From a checkpoint of a small contrastive audio-text model.
Model: 11.2M parameters, encoder arch mobilenet_v1, encoder norm batchnorm, encoder activation gelu, encoder widths [80, 128, 240], text encoder width 384, text encoder layers 6, text encoder norm layernorm, text encoder activation gelu.
Rows from block 6 of the audio encoder of a small contrastive audio-text model, named by matrix and row number. Each number is 128 + 24 x the weight over its row's rms, rounded and kept within 0 to 255. All counts start at 0. Numbers have three digits each. After the name is the row's rms in percent of the matrix's.
After each channel's rows are labels from the 100 clips, of 14848, where the channel reaches its highest value: "strongest on" is what is common among them. Only what is clearly more common there than usual is listed. The data: struck, bounced, scraped and rolled objects made by modal synthesis.
# conv: pointwise conv (encoder.blocks.6.conv.weight, 128x128x1x1), inputs 0-127

conv.39 098:122146077144162121093117131123127128121122117130119125135090127150159163115116108128101127125114168110126128150100115146109089083204123128120224123102124122134137121128085032131182158119127100088138096111137124121132113146119099102098106153113119129124161129128124134129120136108113144160147084090110128126128094123109146117127119130128127089117118139138141097129142127124149092140118
strongest on: large; rubber-like damping; material: plastic

conv.121 095:092121089128107092093117131127128146123086125097135131127124142132160205131132061128128139127155136119133135136110132217128196104164161105126215117114145156127128126120164108150143129113133128105130129126128143130094094138123153141139131114118215128133126126122111120128134130129123125121127127073141115134127132129127152096125127127129129179132127127125136134112180121148124127138129
strongest on: rubber-like damping; plastic-like damping

conv.100 093:104134127140132104120098113128109144115159128139143121125133130125151125128120149123117155157129116157119114104102132113129150117137171128123118135131147133123176128211113139134086163109124132147123134194094185159157157025126127115131132134035135170136128128187130129114129142103131127131120127165150161128128124125138134168106130123131130128128130141130115126132136152139126131124185
strongest on: striker: soft; one hit

conv.59 083:106124023125133153122125106203119155150124130139117107143131107127220123128113154122122115121121090144151128130124131119082096062170150115121186109122129124122135107102132096123139124125134123142133127049128131107120129127104132129135116125126148135128134097124118128146139132096189125137115121146121127119141126119109125154142134126132099103111077103129137132130126102141126124088116
strongest on: clamped rod; repeated hits

conv.61 080:116148127123173129168140143129122156062098127130123126121117124163154129131123129139111151130131109175138140112119069129157135099130129132123122133110113127139105063143132122122115128104134117126110123128125166131109124121137092125113033145190067117093121128116151106114189128116167117121128132146105143138145125156138126142190107136132071128122121137107097117133141133108079128144150
strongest on: steel-like damping; membrane; mains hum

conv.22 097:139075122128144136131096144128080115117111127127203128115124131105144119123125125108127115127155128108106095146141148160082127091131129155132132134114128111114130125099132123125145130137132102104124132112132168123160131107118142127228125192130182147131137092117147113154135044147124124141120133178126138128112128115127141099111128103131149155159114145124127125081129121192116119155106
strongest on: small; plastic-like damping; shape: clamped rod

conv.118 100:114119133126126126128127085177109128105126103135151126136133121112126141127141133125087141142135135128128122081083141131128129122123136127129131047050130127121198125126124131120158097164138084135116144124110130100130116121103169100130127082132140134145114129125124082027125132132126130116132127138094126125134128139128087132135133138150120130126118144114190081140168109135131125067127
strongest on: rolling; clamped rod

conv.29 079:116165125111142129126126124159127132105074125130162125135124144127158128127139113176157131136104135131125123122121131179127109071187123127135168130150129129140161129127191124139124122108135130133173128126103129179126136139107134170121103126089129102127129154149094155115113146136126118146185130154180131117076133128109110142134163123139129091141141216128125162116126129109126198128135
strongest on: one hit

conv.40 116:129133130144129082104128127133151131126140131095095117115115173131128127148134143104131133132105046136135088114125129117105124125107145113148065074133113130131129129073130129167127147135145127138131125119140110137131128134143127133160131126019094210146128157134137130142129181152125138139138135196133127140096124129116128149118134125126158166136138133134122128068128149127131146128139
strongest on: rubber-like damping; plastic-like damping

conv.63 087:135129117104147130128255103172131124125112124129125138191130139134130127106128125134131182175132139141136130131106128128117128130109139129120146130139129157105129132127133130120139166095176138124123191046099092171114120111143104082137133118119131128136133140109124075134137124132125128134144150138130148124137127128070131123149198126125135129118123132129160132114156141131128119122129
strongest on: scraping; clipping; text has "clipped"

conv.19 094:058122111125092113129229224104145111127119134135127118122116099125096128174130105127142123127139143116128133123193120130114149123128151117136146141060121128131126126119129124126217112135129145127103104109133072120133129127120130133129076122149124144120117144122130091084096121104133129102127113145091112136138107134145140123153132137122093132128103129118128121131118122123111115119122
strongest on: scraping; membrane; clipping; text has "clipped"

conv.87 109:114152129126134126115140123123125128158094130118139127118128114136108148127134099129166131128104104118134096114110119144180114131125130128127130126115124096108127151135121255135130127111121072137126113134202134100147128128114126127116223106128124154134091131130139141112115134142114121115174138126100128116125139096152196129170130131142151154115129127116139128128153127133130118126122
strongest on: rubber-like damping; reverberation; text has "reverberant"; text has "room"

conv.9 089:065102129104110123109127121126137137129087123141092127128128123164135152094129128121130128112147138165130134128166127132167194102082129119130128162127124116126191118144107117116142128129109118128116153129141194103129129157129131123118110201128125126128128169128101110125157112085212126125122125128127127114111091151106114141140120118130087115134118120110114129112128097101083159201121
strongest on: round plate; mains hum

conv.0 112:183110115117129109126124180128118130127094124161114094141122101183127135125116124131254129103118130201129136168151122152114114118138129110120135096219116133127095103126141099133128136171119130128088119123094144144129074122150173141162080135122114120138127117129124121137137127125131128128118128129110131130108154138137117129132122111104128129133139128138103098136128128128159130107130
strongest on: scraping; clipping; text has "clipped"

conv.36 099:126102110112136128127119068118128110112115128151124093058111163127164129116121131141055123142167128098065128115138107130128146084129120125131161119123160051123128092098127137129127123130119113125139123104155134149125127122126112075130113146101153129131125158130153110152106124136132143135109127133155086093153119134114124163025124127117128121155112155156131133139174117122124136135137
strongest on: text has "noise"

conv.105 082:114162075129121156206126121132110121117132127130109149147136128095206129135140113164122128124130125134128123135110113133129136129073124103146089147126128140129182126055150070138096131057140131128134128135129137120154129057112123095142128152140129132126124131124171126118122113142219150123128127150123129124129126124155096112136123147110145158122126162126132127128149108121143131111125
strongest on: repeated hits; clamped rod

conv.21 078:133147061101128130170143126123118180110128116132130087120114121135179188118176095128116123129124102131131087125104121129091149084134126157162132117128114126156130111138129003126121121127147120129125108097137124133125127176123123126151073125128130133105148129123144127128130132124129104121175118155126140130151082155151070159155132126116121129133104129137123145148115114127100117130132
strongest on: large; closed tube

conv.67 096:131128122129142149105127128184133131097126094141182128117054140125157126136177127114148127117121085077130127192140096159129138052140153100158146132165141180133131129094131114127126110143131122121126101099092146126103113126101194087122119150106140131126146135118124105141146166126131127110100121129127131129104131117134127128127108112154134138137090127143116128094201089144132130136134
strongest on: striker: soft; small; plastic-like damping

conv.60 091:128126107130165121103131124133128101141126106169121132133155128163121127128135134130126141244127116125125125129133123128128132140137138115127135135125126121122159128127108140128110128112104156126119142122135128075134108144129130102124140116132120119143128129238127119115127140113161121108130143112074128124202108129157237136145095166153116126127114121125130111132125129161125105122153
strongest on: rubber-like damping; repeated hits

conv.26 102:140078127123172113131127144130131144127063123113144128128127138137125100149116097131135128133152128130116121138127108238126129115104143121162076088107125120129114129128165115132122161128157129131126126129128085121112091130124128138190136127133173124121126135132134132127075144127091142135133141177132112128148184135128109111093140111124139200131128212149127124149113123136134133128116
strongest on: small; square plate; material: plastic

conv.80 098:125090130072136126078210128094129126127114124059111130135127138138114134122138134124113161133197124120212136089127125143099130126131129095134138144118110134136128158153141164123148125095135133149127127139129123128132108139116139132124122140129121117130119152124097127147147126126122096167107122115127108115104104123126113096220140125138126126118128206118121098078156128120118123139142
strongest on: scraping

conv.11 086:122129132127109133130128121114062128073115134128134132142128119126133142117158133116125096176128120128130110142117130117126131052106156129118131130122118141132143120140103095134136106111133125130136123124125155131111146136104126190134126117075098155114128113122126128128136144131108118110139134109152159173127131135107132193135126122204141174137142133207134140128081137218115130081152
strongest on: striker: soft

conv.49 104:120134129124128141136134161122117123115126119126156116172135120130126129129125135130139149127136132127076133128111110126135128127129129157128129142060138188124134133128122138125125128160120173146114126129106126123212145122150131074131170081123125124232093128124130121057128124124129123126179108133143180081114122119127137128193117126128177132128139130130113121132129127097177130119128
strongest on: repeated hits; string

conv.91 105:098111118115131112107120140130104135130143129127128125125114129145133148154181107074129129131112141116130164132142108125129104123132177116212158121114122122135126121143111118071141131109137129112135128128144142124129126146144126125250212138108101203118086174130122133113107116151130130129124129140130129127128128116086089130112127098123126128127137110156106109129129130122090132150129
strongest on: wood-like damping; closed tube

conv.119 096:212081128127127111116130130115090150139134106127132137164120127129136093128128137102093135129120133098128182137128072147128088102122131122141135074131155144094134127132069109150147129170128138115131103092069128128057140081128115122172130146146180125121129114130115122123144104149111131121128127134122127126139128129123140130127133115124109174136102168179133111066128128125123155100107
strongest on: small; plastic-like damping; action: repeated hits

conv.28 111:129137067094058138109128132251122134108128102153127107126127113127151124131120125131133129087129129127135129111135129127125122083132144120188131142155131149109125103125125105140108107112129123122117127111114142095144127126125157124139066203128151121142151126090119130159126132116116127127095123123122127119129151103131095094154109129130142124088116136112121130122185129115125118141060
strongest on: striker: soft

conv.107 098:128140117140123131128119131068122129131133227145139114125119140123124134132112144128128174117136140105161123126126168122091131121088117121130129113091105124120126133120105131111089127131116116127127134129133203128119131123212062127157120126123158119113080114117135128125162113128129128100151126086121081139130191132142128126125129107073093136094072128131150153136130127110110128139129
strongest on: steel-like damping; bouncing; action: repeated hits

conv.83 096:091159132123123115124118125130096134133121124138131122119161129111130131126123112098127125117156131121130098127139147255108115104091131131121123120133135118124156120137162134119128139098133128128127129134172116119069167084137123126162138128092102228125127134127114129127125132112103130130127123143135125130133124129126129134127148128130151130125127133127128142108154120126120241142128
strongest on: small; striker: soft; string

conv.43 104:126100121148122127142101045092159102116080134129108153130129128175128163059123081112130120128127120112129079130128126153129128108188129159124121132143137118125119080142047125132129169141083101087130138127141103096129161102129128122094124128128114060116150127139128122152125123148098147121129134127105154133108139146177127132117130127110134090130122108134136138160104127125128091131117
strongest on: medium; plastic-like damping; shape: ring

conv.1 092:172111129110103147158123121115125165130098122120181127135113164125132102154120210125120132121133155123066143130164129115128137099151130146143130122220113144166039128146126101120062131158128128130180111125099141126123134138045122130133120133120128130125134109114117134147122123133128113117101130160127133144127130124129139126104124094090118133133120137133086128122134128117128128109134
strongest on: clamped rod; small

conv.57 095:106123108164122105120155177088127127136132126131120084071133160116173119145129119139138125135152155127099136073138123138096130083137096097127114124214157128123104147137142126120083124107133124123125134148064141139136143134213086161133129138135150117143127130130145122156155146058113117166141127128129132120127142119152148090109130081125148132126116143123114144105094127116126114126118
strongest on: striker: soft; clamped rod

conv.47 079:116128069099133109117131132136131209082121051162126128110113110169149139146120131150091137132126121141105126137102154130126183119138141144126142121214128139149094107136120082127131121132215128116095124128108130106138128128129122116086119100122121128127169092130125159130141112088102094154124130130090132122134125125178115128128118127129111127106098130122132114127090124148120119129123
strongest on: large; steel-like damping; shape: round plate

conv.23 103:110084129136123121112133128132102141130150124127129120110131161133159134137111132056162129125143145163126255129120128125164126120130138137126172129167127122123124125180134127130133150111112130108125123124129141147127126091148074114141126114091123138109129125128127122129094150128126125130115130142129129084093117126128175126127128087129094132125110197124129128044122131120127094106155
strongest on: small; membrane

conv.10 118:126126130137126142153128138131209166131096120128067121124093127137112127152128201164117128124134100127123155137089112157124158124126202131126172140147126128141122124108130102128130141103129129083142145116101126140137151147127214129105128157111122140130127132129093142124166135085160125138152146065131125136126126124131117100130125138113128079127133096152121146119131140126131057137125
strongest on: scraping; clamped rod

conv.20 089:141148140161127135142128169128116129111161129129118158123133134129123123113136164118126065127107164204112133143101130092181122152127126132127120129149154127130114126120119134096105130144040111135129139124104147097129136104129153153136114124130126136141145124157122151081100165106131130125114134148125134156130188143083116153113138128133229125144117128143155121133106125099132188116107
strongest on: striker: soft; clipping; membrane; text has "clipped"

conv.68 122:106120131128135113122117126137116164126145132176102132163144124128127113129132149129119140127112088134124138126087163110095107099116128215123140131145153135113165080124135129126099125106124161156128131126129125083129140024113145127116122130047102123128128079136171124130130124165124127088031132107123142129128155105144115134101134121128128125135127137126123122151124127132138124117130
strongest on: striker: soft; repeated hits

conv.34 101:162099068117126156131129144101078123129121110125128147130139145130120102142119117197131107149106131121130065120125137131068094128121125127147134128132131116108129127102157125123127094207164124113161145098130141174109128168130102129101167114159101121131093115124133136130137105179130122176123125157131128115140119105105166172110125125130137139129127126162125122124129073200120105128143
strongest on: round plate; medium

conv.75 133:123131151090133135126120118134129133192134133104131127132131129126127125140129124149118129129130147102134112160129160131139136100126117128127127131123124127128134104127131128129173127128177111127108128139128126123128128138153133162127155164129128130136128132089136127255132099137128128128128095135130128137156129123130127141106152126054129130125157133137145125132174134134152127126136
strongest on: scraping

conv.115 109:132136134175125144131126093127128144158126129143108117098151116097129122106128128149121129128121078118139142128138145128127133130131127130126125149122123132126125127128125136255126108130128120128126130118148093130146154119131135127149159130126229129131123139127120128141114140132131246125136129127122125127107140118128131140122119128130080121174129126192127113128128129103180128131128
strongest on: rubber-like damping